Rows from block 9 of the image encoder of a small contrastive image-text model, named by matrix and row number. Rows with one number within an expert belong to one neuron, the router's apart. Each number is 500 + 50 x the weight over its row's rms, rounded and kept within 0 to 999. All counts start at 0. Numbers have three digits each. After the name is the row's rms in percent of the matrix's.
After each expert's rows are labels from the 100 images, of 14848, where the router gives the expert most weight on average: "place" is the part of the image that holds the peak. Only what is clearly more common there than usual is listed. The data: small charts drawn from random numbers.
# router: router (encoder.blocks.9.mlp.router.weight, 32x192), inputs 0-63
# up: expert up (encoder.blocks.9.mlp.up, 32x192x192), inputs 0-63
# down: expert down (encoder.blocks.9.mlp.down, 32x192x192, transposed), outputs 0-63

# expert 30
router.30 082:469485431487501464539493582530451616514548474440503460449474571505554592474426530557424541524559534487430525422542473590513526471456642493509500561495497542538528458556381432509473458425501476
up.0 093:479440414440470494501513507504461408458478509466516461522551514534469456560464417555559419539492487476501422566586444404437481484512528523520436536455519483428502476524543534513501526527493652
down.0 104:531472463466529591503503416480493516563481497467426447469431536554572522583531524521556477512452484403437501500506465421468508504494485422617438528556564498507585560493542464578438489474462565
up.1 089:473518550362491478460505542560573449554468514553480524546472468546528550527514443502495594534456469507534485496546444494466453496494498555504489477615532468568553551590466562527462576477569433
down.1 099:436515464500458540478530461621492433540459551521491480411497461526486463572461466498542546450510418462476541516491525518488552600475543479523531555533536482501514527467564476533458487542447471
up.2 096:562511495566530402485464486457561541507519540508520470571565463580462595476479526572576580463482548489380535569518519573498364514471460500586498473504372511480591453479512544549510541469534496
down.2 104:448535582492473492454566544472500455523472594504494617482556506541457516488505491512398537501626492539521416507482546516541495503423550568507526490472480459486456410505479477514467450525564475
up.3 089:557451401420482513451444490486497433462486454530542519500513569531513583513461447513446522488454469499521531463405517498523437491590634539467512460514498445523495601495465481542485390535489477
down.3 100:493572420538535438436586429518517470523473590594420529482521508507463430513472409511523521457476535494463495503482500561465501475523504438502502517507549388471484454411545472548383512538466435
up.4 101:514430590577489465394475475488544512457483464541626522531507588593445444447550467475483385535505446443610571590468549476442415553522523533536508448538471526509468541436518475502507463472476540
down.4 090:561564456489447514533494477523476492449464537495450380416433452440509461501422560450574533528464567531478554487607478492451513485568489528448488540573514528500527480528454502467610604563432562
place: middle left

# expert 21
router.21 086:495476528569466425596480527494505592564557455493479446455465509487496553406452531516474503491595466554433507477465464558470507479453574516532522589445527536517506536578509458497422495433433462
up.0 094:460473541553511653469526498473565463523491464515590478545443451450529425425486503440658491502510556555516439474503580494560532493485563534512530509565518511473591567387458446454462459451524489
down.0 083:464503426571504523567500533478535537481541486479601479487554513568499491586504516541514502497437458502441505438523568636473512472527436495457554501555529425547475427558443492469500490386571463
up.1 083:447458483514442619421485484520535505511523434476569433597506546479591487444467471476582497515500578512476392499465573557596512441518550492502575510507487603493562527479471527520437434417536527
down.1 082:525538416548538540477510556414497514510539499463574553528508404518469467538490567581507453521464449567406485483586526598505530496482542551514601538581588445493451471508471464477484590497515494
up.2 102:554469535548534508473435456527499530486526426477506523532595508509499440495533560549574546430458514571484550527506581533536528436504589487561419459553481565490551622509526508541474462476530574
down.2 105:414536502607536499470559421473438518472544563428565417537523431460391440480522518529564505470570546528426500538528511500483555417517489593539477523536528544514431430491570465405502563463474469
up.3 107:424486500558521521432579450442508524523489521504504540529613408503479506465530614546539482561463535476530549487583611513516449466481538503541471468587489508469501499489505421461536470525558568
down.3 097:530500484495506526553503457497471560471552541430554423553524499502431579517535468590433597440466586402501538563460576584444419483549473573467531513527488483534508450474416442470418484397499471
up.4 100:433521495508528523443634486502543449414509660519437470504553545528456468629531491546510447538481463366531549534588515473503499505560417514449462506560482438512448504476481400537588464485504533
down.4 099:554461555498494439525490489494424468479524527569506533484460494541506571416581521536471520471429462442477511432466458558534414567458556420419517481532437542463478523483496465551553436516455513
place: bottom left

# expert 25
router.25 107:521518428492555500414468587436614545527524459460542506394400479537497555513488481512465531504490476479442566544533423492483514465483471536448564516546513446545479505609449470610452521459372352
up.0 111:546479540473469381478499550515523529410534469502459544488585454424546527464432516570472440538546522492519508492485539535557403468532427534424502558373489525493504507572357485461458447526446467
down.0 113:590562567441471503466547558508456450462493487531543514525463548463534525512469457517578445589570564536458500471376490426557429484491511490460601534439570489463536457471414531517427541518546483
up.1 094:543527509540525483521484522449425484419542574572487558549565476455492566543434519570502490460454620468537453538500470431494481474479461504561500533500458476498500427599475473531537593581492567
down.1 071:507456513426405496479502451606494495432487512526475547589491533513423552537511428556469541493494487448512563496543517447483587458549481403536451414468513580530492579469488507513446493446550490
up.2 084:460455558490480488410443556483551564505412551476602562474510549445488511505511550495470520501511532488472593597441475490472451599459510496540526501590460469494613509512625449500585518498507501
down.2 104:512465494483584401371491436538541573491520517599529483548481518527409519442481489427505530565482517492502550583530572494568440486580352489410513480473526462470548488474507524575539445487414523
up.3 102:468450485451562442494515499471574505487432514430553453441511372530487500511438429507540563510524474553428524469516500510416499457467483497474568628467503445536558508463459467472456520413440512
down.3 095:456620388523578521493530551564478442522554578453516560517447519550522438543464480530556461537597529547456528406487399499521476528438577508535546550521449567577482486386533528440487510514619416
up.4 105:505489460507501508487470528443556525489497454504451521472436624505498519494514496382429399578375436446613500488502504394433520461583465437386524486580592446490431571566508482589407550529496470
down.4 119:578438451496493538531386545446563492451548387553455512468437527481555535472495509560490561453383543508533514469514504537464467567493474471478472446488531526413525518441486564464456501568494583
place: middle right

# expert 29
router.29 093:490481479518518518547580522424509554642548494523490450353452503476524564492506548516410515554586466508504498510535497563450483489441557523517549587511559441591455481536546431552506445474464501
up.0 109:552382494561434527512489511555509428604454459556453421595423529507381514365496446420490488443567480471536492466515559453542537476504561487507518537585511464489487558503518519516459472403487488
down.0 115:587448476462462533496441509477566483525510541514487549483521425473508540515545550562498603452438483568496468584595543565516491539490448488493411520529547492472610572465534501456467497553530450
up.1 090:486552561475527554478546559535454464524566474507497402451438506465579515493564509531451550515496479525472489524499541448545595433461531590457439490572490481477369430528509529519520515391518485
down.1 096:547504460467492520524514424567575494511553599421482491464449460499557577506512616531529480405519521534443483557451515476535424607510490522538424527580556535417622463575489440407409483462533469
up.2 093:486499444447558491493471516504605523570512547466566524474499541560517456577538547501543489506475472511472543524479529493559437517480475544534473525488526418500532425434556636498515490523543535
down.2 093:482524430392554562406587441646432497530458508565395523450514554476594483521477506425440454518425505494535502510536548570573454454544465466514505436465514535637517480497478451529517528480465476
up.3 106:510510477581538411515458420446470525499504532585565550484570496518479487511371468510546510499496556455437586608533555563410472599467507513504605498489423504497547454423545534518532486433405477
down.3 114:583588588517540491602505606538497507571503381500485443552441501545527467549423455461522538470500467587443515410436434523367595480527514505468489534437470403637579498493411506452539552496511438
up.4 115:496495484536566449401491469395582562442543534571515541518530466567471399537454507501518457550455556507468547586478491552536409479501445456486574562440522499503481450441496561568538511481410425
down.4 115:483591466473505498520473565563512563497500382525511426491524545611498473552518440456479438539527548544442545485448427517472497462568557537497547497417540442588505462523471524518527468521442449
place: top left

# expert 8
router.8 121:466486509485501596461623464568459465528481482479538533442482566550489440488551467544556488519582523525426480557443485405559558442491487595513516561499497456493443387429504518430458529470455571
up.0 108:461468563456468465504465485432544482492464471492551522488473489503476477466463665542511523503468400491536564425492541470485417645516480553513511401531444498461522626529472466465518457527458502
down.0 116:460527613484447515541504553462501475529543455511499439501484484426508534500508559510472477480441471454502593423437620502478511605510525509502477461447489480508504567487483433511565478522420442
up.1 103:480501520517526507508555383502529438433491427550521529444499570526545478427492465532504435555546497591535665490467587484510472472459448467442505453560437461533473438410603593442454485502515537
down.1 099:535470526564495514472459413472586530491546674506552472490546445474472578458532520497507494494595541498496417640539395505513558506477486501491526498548494490487516440467450431470490490487467474
up.2 119:525424509470470519460543448555481506476545556451519489562535506359555514537496482532532451407508478460547454518549512464585476455499533523508481510567465414455437448472485589493485599460650522
down.2 150:524475487461561506490596448501540489487541461430504517488457498417487457487494547515535552502526462496486521412481449474559519463538481459488482523551502502400481473451557523396480534432539569
up.3 098:523513509452507435516480503376511559485499519481530480438579537536557511468525489451513550509358469574530492516534537652375451506493470423423533424497508497555558511518497535509495461462569503
down.3 084:478511504475449516510550491420479516504482528499493438534552562500586574423563456458548506516352483533537498467522588476485506500541514409489504434440465486596542526461436521456589516530524501
up.4 081:489540551513507422456431548537449476507430427513500486544541394452522542475529510456456502501385519442533493516520517507502482499509512461421500404613519479471562646501469467496518562469546439
down.4 085:453531609504473542494540542441456437502356497501475348497487494424507588516533519490496516455496549504467598536492567470474567571496519509506511482435470485569487472398540512451564545497391498
place: bottom left; bottom centre

# expert 20
router.20 089:583502441531463486553470612508489560531506512493506494513454483531423549420508472555414597512579540525485471503517463511482568446439533448538407538455483494564475409516488417493552467478512377
up.0 108:533517455483527401568454604492625411540471464493519524467586469499551577575544463530506408619528559508504556640478526504534398447509447478481455482520488482498550479541370513507513547464470499
down.0 104:537541508437478542502516465489395449568391472593439531537427495453483440541434418511479430555444510454487410471544497506539555439551477510511557512428481431421387473531506509614502530557486526
up.1 102:551463475536554464415549540420520555466503522497552489581615502539424490507561504573501546480424460435505554602472480557520526432522425444568444474443445520538522578510563520576568450479467509
down.1 099:513490484407559426436443506515512482516524460505387443477532508599571457556518529501572480459457471494535498493458449532564541523520351527516456516526486515564525516529490535507396541445513432
up.2 094:482453476494581504419517470455588441518535598489514541507498484480448504475532524497566461552479543458558572561496496474474474483489373518547518433544507509444552491555519544464559533490431522
down.2 104:505493500492528504524478388492453445476464475608461508412411514538456415454505441515461459556474515451599494510488544512597529472490460554474490437540474472492423501432506522566467519406554490
up.3 097:456479467490605595482525513485491527468482469363499429475449434454532406413557513449584533524439502480508485434500490495507446557477427539532535426540538532486577526521539515432464547423472509
down.3 083:479499474467531482550625510498461506536447541440449558463422500558464474478522497493475557600509482536461524591515512579439473522489527392564550488501574474468503430436531436506526452546438450
up.4 092:530550426508476451529504502517523469530484432510524454494434538479544550517431526492560426558472604520469603512442623463500565527491524438463532483509506478422598528390444581439447551436419595
down.4 091:594467484501511608462552401430375410555428602484483578490462483484453509558490429512401452519468482535498450557577517454534469461486538455580609455522541426461414450533514482550498526564559478
place: centre

# expert 1
router.1 086:580438495544518499518442533557570518514503449460459465439506484519483479495601527471525525531521438518496587476515560449485539463456522597540475537447465559585546530595417490433484494467462436
up.0 105:532500460498451462505511407455570441434505479503480453520475475453539578440488448500600437484480451424648484447566480468454480551530440496434590516486492390388479495532464482478438494490410528
down.0 093:538476570645543409497427526465475587470442507509516512514561431488494539410554415470474559417529488554547445512559442475463495489465559500457471485451466454503521454440585503468564490489508501
up.1 096:519468557448565543490428553520482544556517418496445544538486486508533475577558460390538526565435580460501521464416489452547541505503590525504399482514491593534584595465471454513466520519579442
down.1 096:528553506394427547455500565571578545530518420500500517493475493443501491565468567604527498589453498503484590481474557613482399538476460595532412512440524532526463535585384521498525467484415524
up.2 095:532360499487542439521476514563574568450414417457473522508463544526516546421523483532493437593552400540553536586438571518487508471529467456492455468573431429518535464432541523454459412499511536
down.2 095:434503481457547545443524566490569577571513509591554550520510507547526493472389459508444497453522534478413492453469455468487493484565413392529432538549504554430502530450482498504497488485423527
up.3 102:451532522530455514540509433535461456505467546494561427487470445455511550428421609536497575402481521493540466538593488501418552471414492442547579489546483460486550486436488467480609585439398480
down.3 105:520488580450535410484493499450464519399495546559499562496567480497503499551468491439497551451474452442547523577494510463476581465564531407462492517521517450484612493547527443595486517527571498
up.4 109:588529443526425489451489469454519380501472474521562483475453526505564568482453478499574394477492468461540448427510546463444524606516512540436597569517500459432494488508451514492429483503458555
down.4 112:464461501612493411480493446491393471436488530470476442568468456484440453415641488552472472467546485589541465507550499507499501517453494519521590503509478465546481454516578508459519508411493520
place: middle right

# expert 11
router.11 087:519526585598501560570517504463421459506507450528455439402510550485415503420448561451497538496562502511483483479533553416459630530460481547525545492532524503445498439497480418471483453463455457
up.0 083:501468493380520474460477475512524526536485613427547578478492495505527508463525570443522479558416488430544459446504504464497419526472411609463524425502649486448497594619460501425556489464598491
down.0 090:498481453500530478523516560488558614446506499461528499491495458500482589599568535570471591571540506474464429493594477503489439463495482440398507455510509539561512555486485566478471464485564625
up.1 084:484522570464438536587415541556490497503522534512568467456452507508400513504547522471433435512560468465624472459414483397507491472544526539487496441483558559536440620557416449469560483507616480
down.1 089:533474413530507447565568555514581577463524444526517506481489489512457515653585512522500519582478494501479496495506449490488497458527483535432447446527450459565535549540466561482465471472567642
up.2 078:411556468507528504500492473553465451548490548565473455505520536544480456537540511492555505484542509463444492500430378484503482547533533537450455518489491606529512524566538474547545494569507455
down.2 098:524444411498433462512488527554609525449514512533489449569479473554429595615532502522430534461509500479453419533462490541475563405471482479482474476555490477521509577443470525517522506404552625
up.3 098:534448528528445444501414485502450435494570531597550443446408519476476543387419505530495425466545564533635443507522565504509497441479555456513551459519433407446421510525492593442538468426550532
down.3 095:577530451498621416470522571547517491486555418467498533442551529541489522705591537491559572513477515478381555449460453411513549478624517558457480544505518489503522506508430499439447471528541592
up.4 096:499479505455541501492444473494509552497455518405509496514499442429508517482492589559528577525500534513461505511501462483428462497397535462623507501469490482466545584601524397409581527542530521
down.4 096:513456449492502480458475502415546438536492516472424518469499434526471483585506549522467529523445494456502575459475420423473478518466489615438495500543484530544512598561485474406570481557545692
place: centre

# expert 9
router.9 088:429488451491530514498555491583444553504535436433472470448439501473537521440486503553475539433599452524455549564519502500479584386476551459557560520434508519533452531501586474485479482470537498
up.0 092:517514491609480477528506550545485437528493524493503441385447518499440566577479532461529459542535540499538387479431473580512546613489452486473489482524504547480509549490425515409453488499404501
down.0 087:512527551481536524498492496425452520575537404479522549471594476495518465497603514511586539499457513584439603491498464524463498529513453473445523529510534499524581561480545536541451472582470521
up.1 099:470503523399506397547468545534472556462553516500499547492546457424616541605532563537489514463428442539609515536512500521466459481483522618538456430527437445560426450512477516450540528536557395
down.1 095:522547518450515533524422612504471605453545495435542475582561491502595481582541508481555491488467504463452521405483440618435385605490405519456482485447546516494549440513414476430477464518519489
up.2 123:486433502445508537490466447558510504468459490377539467520418541398583528496502402484540468486544480540542532452421498489556477419490525419546533549452561451419517544464518489442470534509529534
down.2 126:444462531534465507377631446402461439563417533470558548471441414477454464420431506525499528470503474489550482596566503480491625430453573461500536479546438450458486587451597417547456557614468503
up.3 105:557496375570566494493484545520489524483518546563489483583491435471538506560477584475518463488522523517517455486522480467460494477404482497575535583544509477483553497540462453556444541502448545
down.3 107:596591548525571528534487558484525547507504451405466529525587454547578498521569592474571501560549501529463525440477526584463424546467386458519508456416487438564634457435490462427503476471500468
up.4 106:531514439547466507577512510518487488519477519506487461389474513548440609553462448515452533495586512511451449466355430605534522566546591416459543475519506511545534476538507497463535467484462453
down.4 103:521457458424508607625447501436528535507581533537515539424458485458479554547546485510523526513444469415496562401497486546455484608507480404465505535522523474478503523519475518499552456456556546
place: bottom centre

# expert 14
router.14 081:517483471558448431567449533492525572547478439427456477453496533546529533598471461575383550508593461551440531540461504554430508536484522476553545564469499536559550438586452504537448489421478460
up.0 088:491472438444521511527440557490623565468569426391473498568490476414568454523547483471461489542486502513417497520561587553476538456467464539476514492471621512485612519514445546469479564545415512
down.0 097:522522514527460503574431458446429514459494436509477474499492539505508542558565575533481469423464550554459562481462492492474427523507499479479568452455512391523447408436485471438491543626557536
up.1 101:560491425521569483488458570499591538450416443459551531483551510567407520469572477510433547565480485491521579613539508568437565482506417392531495438462412590560612539469448510538513447498416494
down.1 094:520516454413564482485514566431590562591570487456501497637419488473541476504404526503493491562583601516443475566537465477516587451516475501565483588509520524567527537540443538438436565575420444
up.2 108:478555507527582450472527553493500581492576494507472595452468506522489408610573513527469554517404555537481515526534407491532442511465515504537446456527511435518545489488365573466619588501458520
down.2 100:558431507376516527583518518586543550574524495593509454473568483367545569466414459517504439565501461464583494507486482526552500511496480520559448532489507542478498601522492532552421479540477559
up.3 111:534557571506482449540519484456426516416512487400488516450538524505592444453434569499583505519402542595557443441458472495490504573442462563531488500525477488395503488499461512365417597457585496
down.3 106:532535521530391482488525444550340423431540548568548496497528492520484461452480454555488487396451540548585448460563496512439497547433489455430446482561468488384453402436520459576466487476583533
up.4 089:533582481573496491539434465468422609515502477489455556517468523525431505570509518491453502474538565645471530485536495526524440518464475462451565438437483517539476421511509576511542554493475478
down.4 090:458438520389594505598443526529635565544490508569588546480515527471575578485455380408489491526466516482521505487435432511477475493497433499469522565501532457500503496559434550504489425483538515
place: bottom left

# expert 28
router.28 087:573510488471479600597483440500460496536538627463534456406530591516469602501496459491478553550545472454490538538435488497406507590528609554409508558497506551481400484546477366456505513464530503
up.0 093:477540444548573506459479487485526534478548508475541580433541525546545508552514511424489457516532468562466453456540495579550452514433554567495499525467498478502449492551519509466480491575469547
down.0 098:463514450571505612560417545600469476524463512536534462495497510484499533432500468536489442475547481415549476428535551461551472538496498511421484418493462473446405430473545535454517437514541486
up.1 101:606495458451481384460477526477474492432485555531482488535600563477512506609479461561350508490484554513424574603477507472522514533554535491483467426443423515514499480485530578619523454509560501
down.1 107:579472519432447438479514479461473471452455486518486522499497578404573505519492446501502464489514514481514415467520544495464503420492504455564459514493535543459479506521400509574455519549504567
up.2 094:512499487407501561502545449510418466570572576521531482501420593466528562543566498548480611496507548473539502538452516547467476486543559462467448522555463397524420502397546483492579456488515472
down.2 100:513415452434430469499595507504415468471407490520433560470453499489561525540502445508420450535447443494548444529527560518424487432494472455569501511469461452584487471615467491624481521437485470
up.3 103:565519488532483434464452388424491523464568534591484506509484549475479577561405524453493474446505526482480515495461519548557491603517563530499578478476464484501447473599519582585489449442553475
down.3 109:518478516451498491469560467457464469477407555583596446488476558440569494527523527577512450520538481495576388495569565498495521423507476501491496425458493568505501463521505493578529466506507511
up.4 090:468436490520524551509603436519479522558530514461534519408525544544462577551546417495557502570489392503497517492475495503464502457558524515451477590570478410527439512524507418398555506527458533
down.4 085:527471526570535612565490532555444445490421565413528540502487426527426542442491453504456446515497528416506499518556543440530472559449460494448488544493467477459461412455481450483551502488472469
place: bottom right

# expert 15
router.15 089:513478388471424378539473555547522545552469492486483506465489516553484571412480482556428559524620522528488513498487423522449574424484496553506518524461465453530419515544436481459467476505424421
up.0 092:646600470550551562465416489508547437504578468451468520491544619587482458433533490452494514591494428470500426495523465508421470521519505528487504475493616492375586524451507564545474454516465540
down.0 087:532538492484481408493537489578449482443490511406471462504470497441473549470437565565531451501523508544456407487530524432463456487515472435517548420405488573522429495490491522455558447532551451
up.1 108:630535523546532490502468546452468520447535406527488509514431523599592409550517529516495551513512411546508502415565596580512506575533495451414457495447496495494490513470378523569342443483453437
down.1 117:483531539495470608456488458505426503494505512553521518507545588595545395480454458427583518471434555542488480423483483529461466482551504536492466463398482503504463544487468602419503405527607562
up.2 101:440456437372420389495565490565521427538457483519481496497497593493478530436534429514474523545523493487526459553497439488498568432544433554466479414491557433569491486565642546463508540524483516
down.2 104:537507489491553430512501517403535507513542487467506522506469492547539493492544477580422482494528490500466499567511453475540499502571505489450531541560531578544527381527495501541507485512367481
up.3 090:552468464531531473459380558530527592390496473492547488530482535447494501471528416486430463501553625543577517497441521499550494448487490496574353468511480529579556528479423532488570536537551468
down.3 099:537509452472535579414473528449480577403454499590500511535497504610500581521489502539499461480423538478496455425522599487615514506455470499439500412559448520465436509437483447535579459521461481
up.4 110:548571478520519556479480541498527526568509555521503534492517667529499516479517495433499448632504465478521469437439498532523455558569454486402492458473553501495561479439421540534538436589507462
down.4 098:525553506505491498497501459581522438458506563507478469510468541460441525533455523509557491558483481543448425433526487468424508451537531493507535468402474496521486535480514511478568488475572443
place: bottom centre

# expert 7
router.7 141:557512495592591475517529552523497563558432522513512418485505508510502532547541409472475514527518520512473503501540538622535491495462492531460476472496480577594481460528475571434487515582531510
up.0 080:480594515478561520557380503539537589457561498495538538496501410461494490463498631473479594500436502467486542486547460506447437559424447475556504515510574517447543537504506460456641540574459555
down.0 081:521500473529514578467581522517466473532569510478508484493442517529524562486428541480494491533537551423527314570459555479560613412459419572460424504516448542445450420420495496533504540460503386
up.1 114:516516438520524510384526520505477537478498571495490497517452507498489458485531439506500528538563594594464408602533417504540560384447483510495457534462530479508455421479492527435509564420499467
down.1 116:509456611494439480550474451499455485499489474518475490521557523511487502539552502491489465506423419394480528490463562479471472573532547474484498481497480524403535590536470445577493487467493470
up.2 113:508462425498486504438507556363589528488547521467497509538588542544406491487481646515457560543445414539508525487495490443505502587496481564573522510553521536510496514560488429513556515505513509
down.2 117:498490397481533498468419534478562532529487543413521520471520534511564594395469562509456517530416404486483496458518515492516502612488456559508494471496482526626581521497396376442501509549502513
up.3 092:516560443570534562539428508472536521448541485457525500489560436474504552532430632470495482515457493490489550509559514494430414507427487478560501488467531528503553463527477477501640549483530495
down.3 083:487461516479543495455604528489427557522466581467480516511419461506508511471497511521508489531528495420459310551513504531492537513484463564494410550558493512454532447469462523427553551512426458
up.4 114:535624491552545467515407535504571491458472479450516518448459533502459478417468581517534542567539510529533561463492417507474442585475431495534422451454512513487498508544572516466567494471525466
down.4 123:500581577552480531536466602519518481482446505481525463536510469512407436522464524529588514465590445531510487419529349511520493568499529573519488486510516522570465547531456509459557529505595538
place: centre

# expert 18
router.18 088:476521376520490585496550456566423473482504479520442462486485473490540565502520457496518493499521525448546497430465506509463495444494514463446489484418563486503485502482511515561497458383501507
up.0 122:488567521422593581468480487508475506526492506418533512537565460552524498543533489459531609564487500440474487545541414636463409538446474470469420469378571580563477493511508570524520562492526543
down.0 107:531559449476515473427462537536471494518411476478508498479466510488616557486520493433556460529433504460541496497524510477481417517499512473522486455422512506546524485557489473579496535426506410
up.1 129:473481509512413491538540453546486454449533481577480534492432571453507533447543463468531391428492484511572494465505601400465547450554498468487578446566404397469534521474537520535462413505492485
down.1 118:451492474494434482561558425474484510504644505569493491543518507479467536509512469492448481457504606516565473527494544499486587374463485478489483533524498485430372484439548526515489460474522462
up.2 150:473469520479419488517535448545505444444529463599500525512436547443512493409526435445538424415519495538583505479506593404500556427538516442478549466550402378455473506459577589532457406519499497
down.2 119:474514465489441448558506448459487538542627488548488511544517506478493558504524472490455475481473600503548508533508548508483571403480482446460474528532508520460389450459518475520471500428528451
up.3 136:469476504512410486545531448546501443452523485588479528503426548456501535455537464465534404410487479509573481472512595392463540442553506479495575459569397398462540532468534514535459411506490491
down.3 116:455507474483423487558559444467483508517651507563485490550498509471472532494516470487461480473520600510586471528484532486483582368480486468475483533530488489434366472432555530522479471465529468
up.4 087:514439533495500484518514560471459539552475551442464474535516458533505375501444477528456497517505493483529419533471434369533586423508548537561468573517530468473434504484547487415498537442572522
down.4 117:526487539514540499488472532481511514485432466468446527464531466569435405549520482529502561514505461523358527445483470467529515516525524533534465527524498486534573528506507511429506471560474617
place: bottom centre

# expert 4
router.4 102:557498426509527529548508448552461441511433488531557491529549470510404472471577421421477502484497430464555570606524474446460468509549448512468377459439599543574455473474597494617516543585497504
up.0 112:489574466482504574528512474484488436467448512510598404516406532442444450547470447442534510512533552449532514499560503459531549484478415477388439456526543555474469523449531497553438576498498513
down.0 117:474486502432493552532527498522556468491545403459536498469437455546491368502454589576560525466467482453521491542506509435457503488472528593529474484486492431515455577493544572499556502497425480
up.1 104:522551512523510496461430546556400512472544502532459529637557475450530489527501583598504601390483481570398548532484504494554524470456597463640448434443415524486469420524524528491526482512472521
down.1 097:474460494480531473438508529486409531546462582491495514506523561524538587506500432528466494499442507467496472443385487576520512502514504440510555615532497507444567531546453460496502503611588528
up.2 080:454535602499532525479508546430462495436384507563477542454511485524491521441524532504437602516557526426449540554534488557430515521416470436540499391522419548498465507509541538556491549482454406
down.2 079:494511486455479598577530578460409453517490572469495536444532627552570511561509397525493483542514497438538530435433535442533492494610491473545515524429537548489458498512424545414544541616478559
up.3 089:445429459479375548599509479579538528541492430566509526548453448473460509455477414477409479413493437493576519491442543402479545492521552515467464507450539421502402574438521485560492532577486579
down.3 103:584511419495498429483467511497593581443600360550479470492434408501452498459480519482440539477514549569504567536559496498441495423454503483463418437502541506538475537402510556560445504427434457
up.4 102:521547485530531539502458566552425533457504493511463564592558476469527506530535551581481613402476432576433556510514458483526542475436609456631433429459392494529489416456528508485523503540480517
down.4 100:497465481482523488448494536456427539530487588513473545501499573526514571464507445512496476496416527471513480436405489573517524494555474437491546599497477525455549543543472476536486469646557523
place: middle right

# expert 6
router.6 091:474457413478426475549480545554460593486542508443436477450495519498536608470430504534447545523586471470463547414472440557442538486481642508535510599477488516546498479571459450456513428427477457
up.0 093:475465515496575524501523473463578535457487578516541434574518518514446484525500423428508522470444421394501506532468571531505522475547472471426542487587541500417527613443586419603515479434551528
down.0 104:473489528517509489546549494512578587459462475506549565429470459479507478447564559448623438518570482557481497463455436505529468395586580421635579469474446425515522582524494543480522563456490536
up.1 093:466472463407463468557596566520558517409440535526555467577550456462452524443488511508483504539502425503556442564569522553496481486494419540499520556560448427544485558463487496501516499496518464
down.1 099:540500532608434509484484549527472535486475500490522514583542536406467519474512508506505508442535453465481439462500612422558518589492573525534517484510523525471469428527416502464535507510490564
up.2 100:417499542454544544613510543602484526509386472430571470422511461538461478485524482482448559557510411487477490587464490574472509503449497526501486464478500482574471491460555467443519569458493494
down.2 096:486559549470470521616560518493522435572510585367525516527573522476481557559497538333514437591542451515493510446523480492485511599523423522456494516477462512450513426524395476482438442404531464
up.3 101:468573442441500480584516565547531536483512332466542503520509519561512504501498560450491499591424504544491549546512493509524425525451360504509472426399491531553486473513512518454407535497443564
down.3 099:521499473454491480515358575562523536501539470422397514514549563584521516510516477410419487527530583530442535472484478490414494497442489482392491569442442557561527434521512581486470459476561485
up.4 095:453517473364478487536642549542592520402517481484553546552591506463506511463509519506528516576471410491544537566562486531487505487487344549487462514520476456551474536494483491461531480575482458
down.4 105:528480567613481552562447486475471557493455554424517514569516505413435550425528524496491526391546469445527451547468655457549544557535500513486577497526484551441460407512490462511532463469495574
place: middle left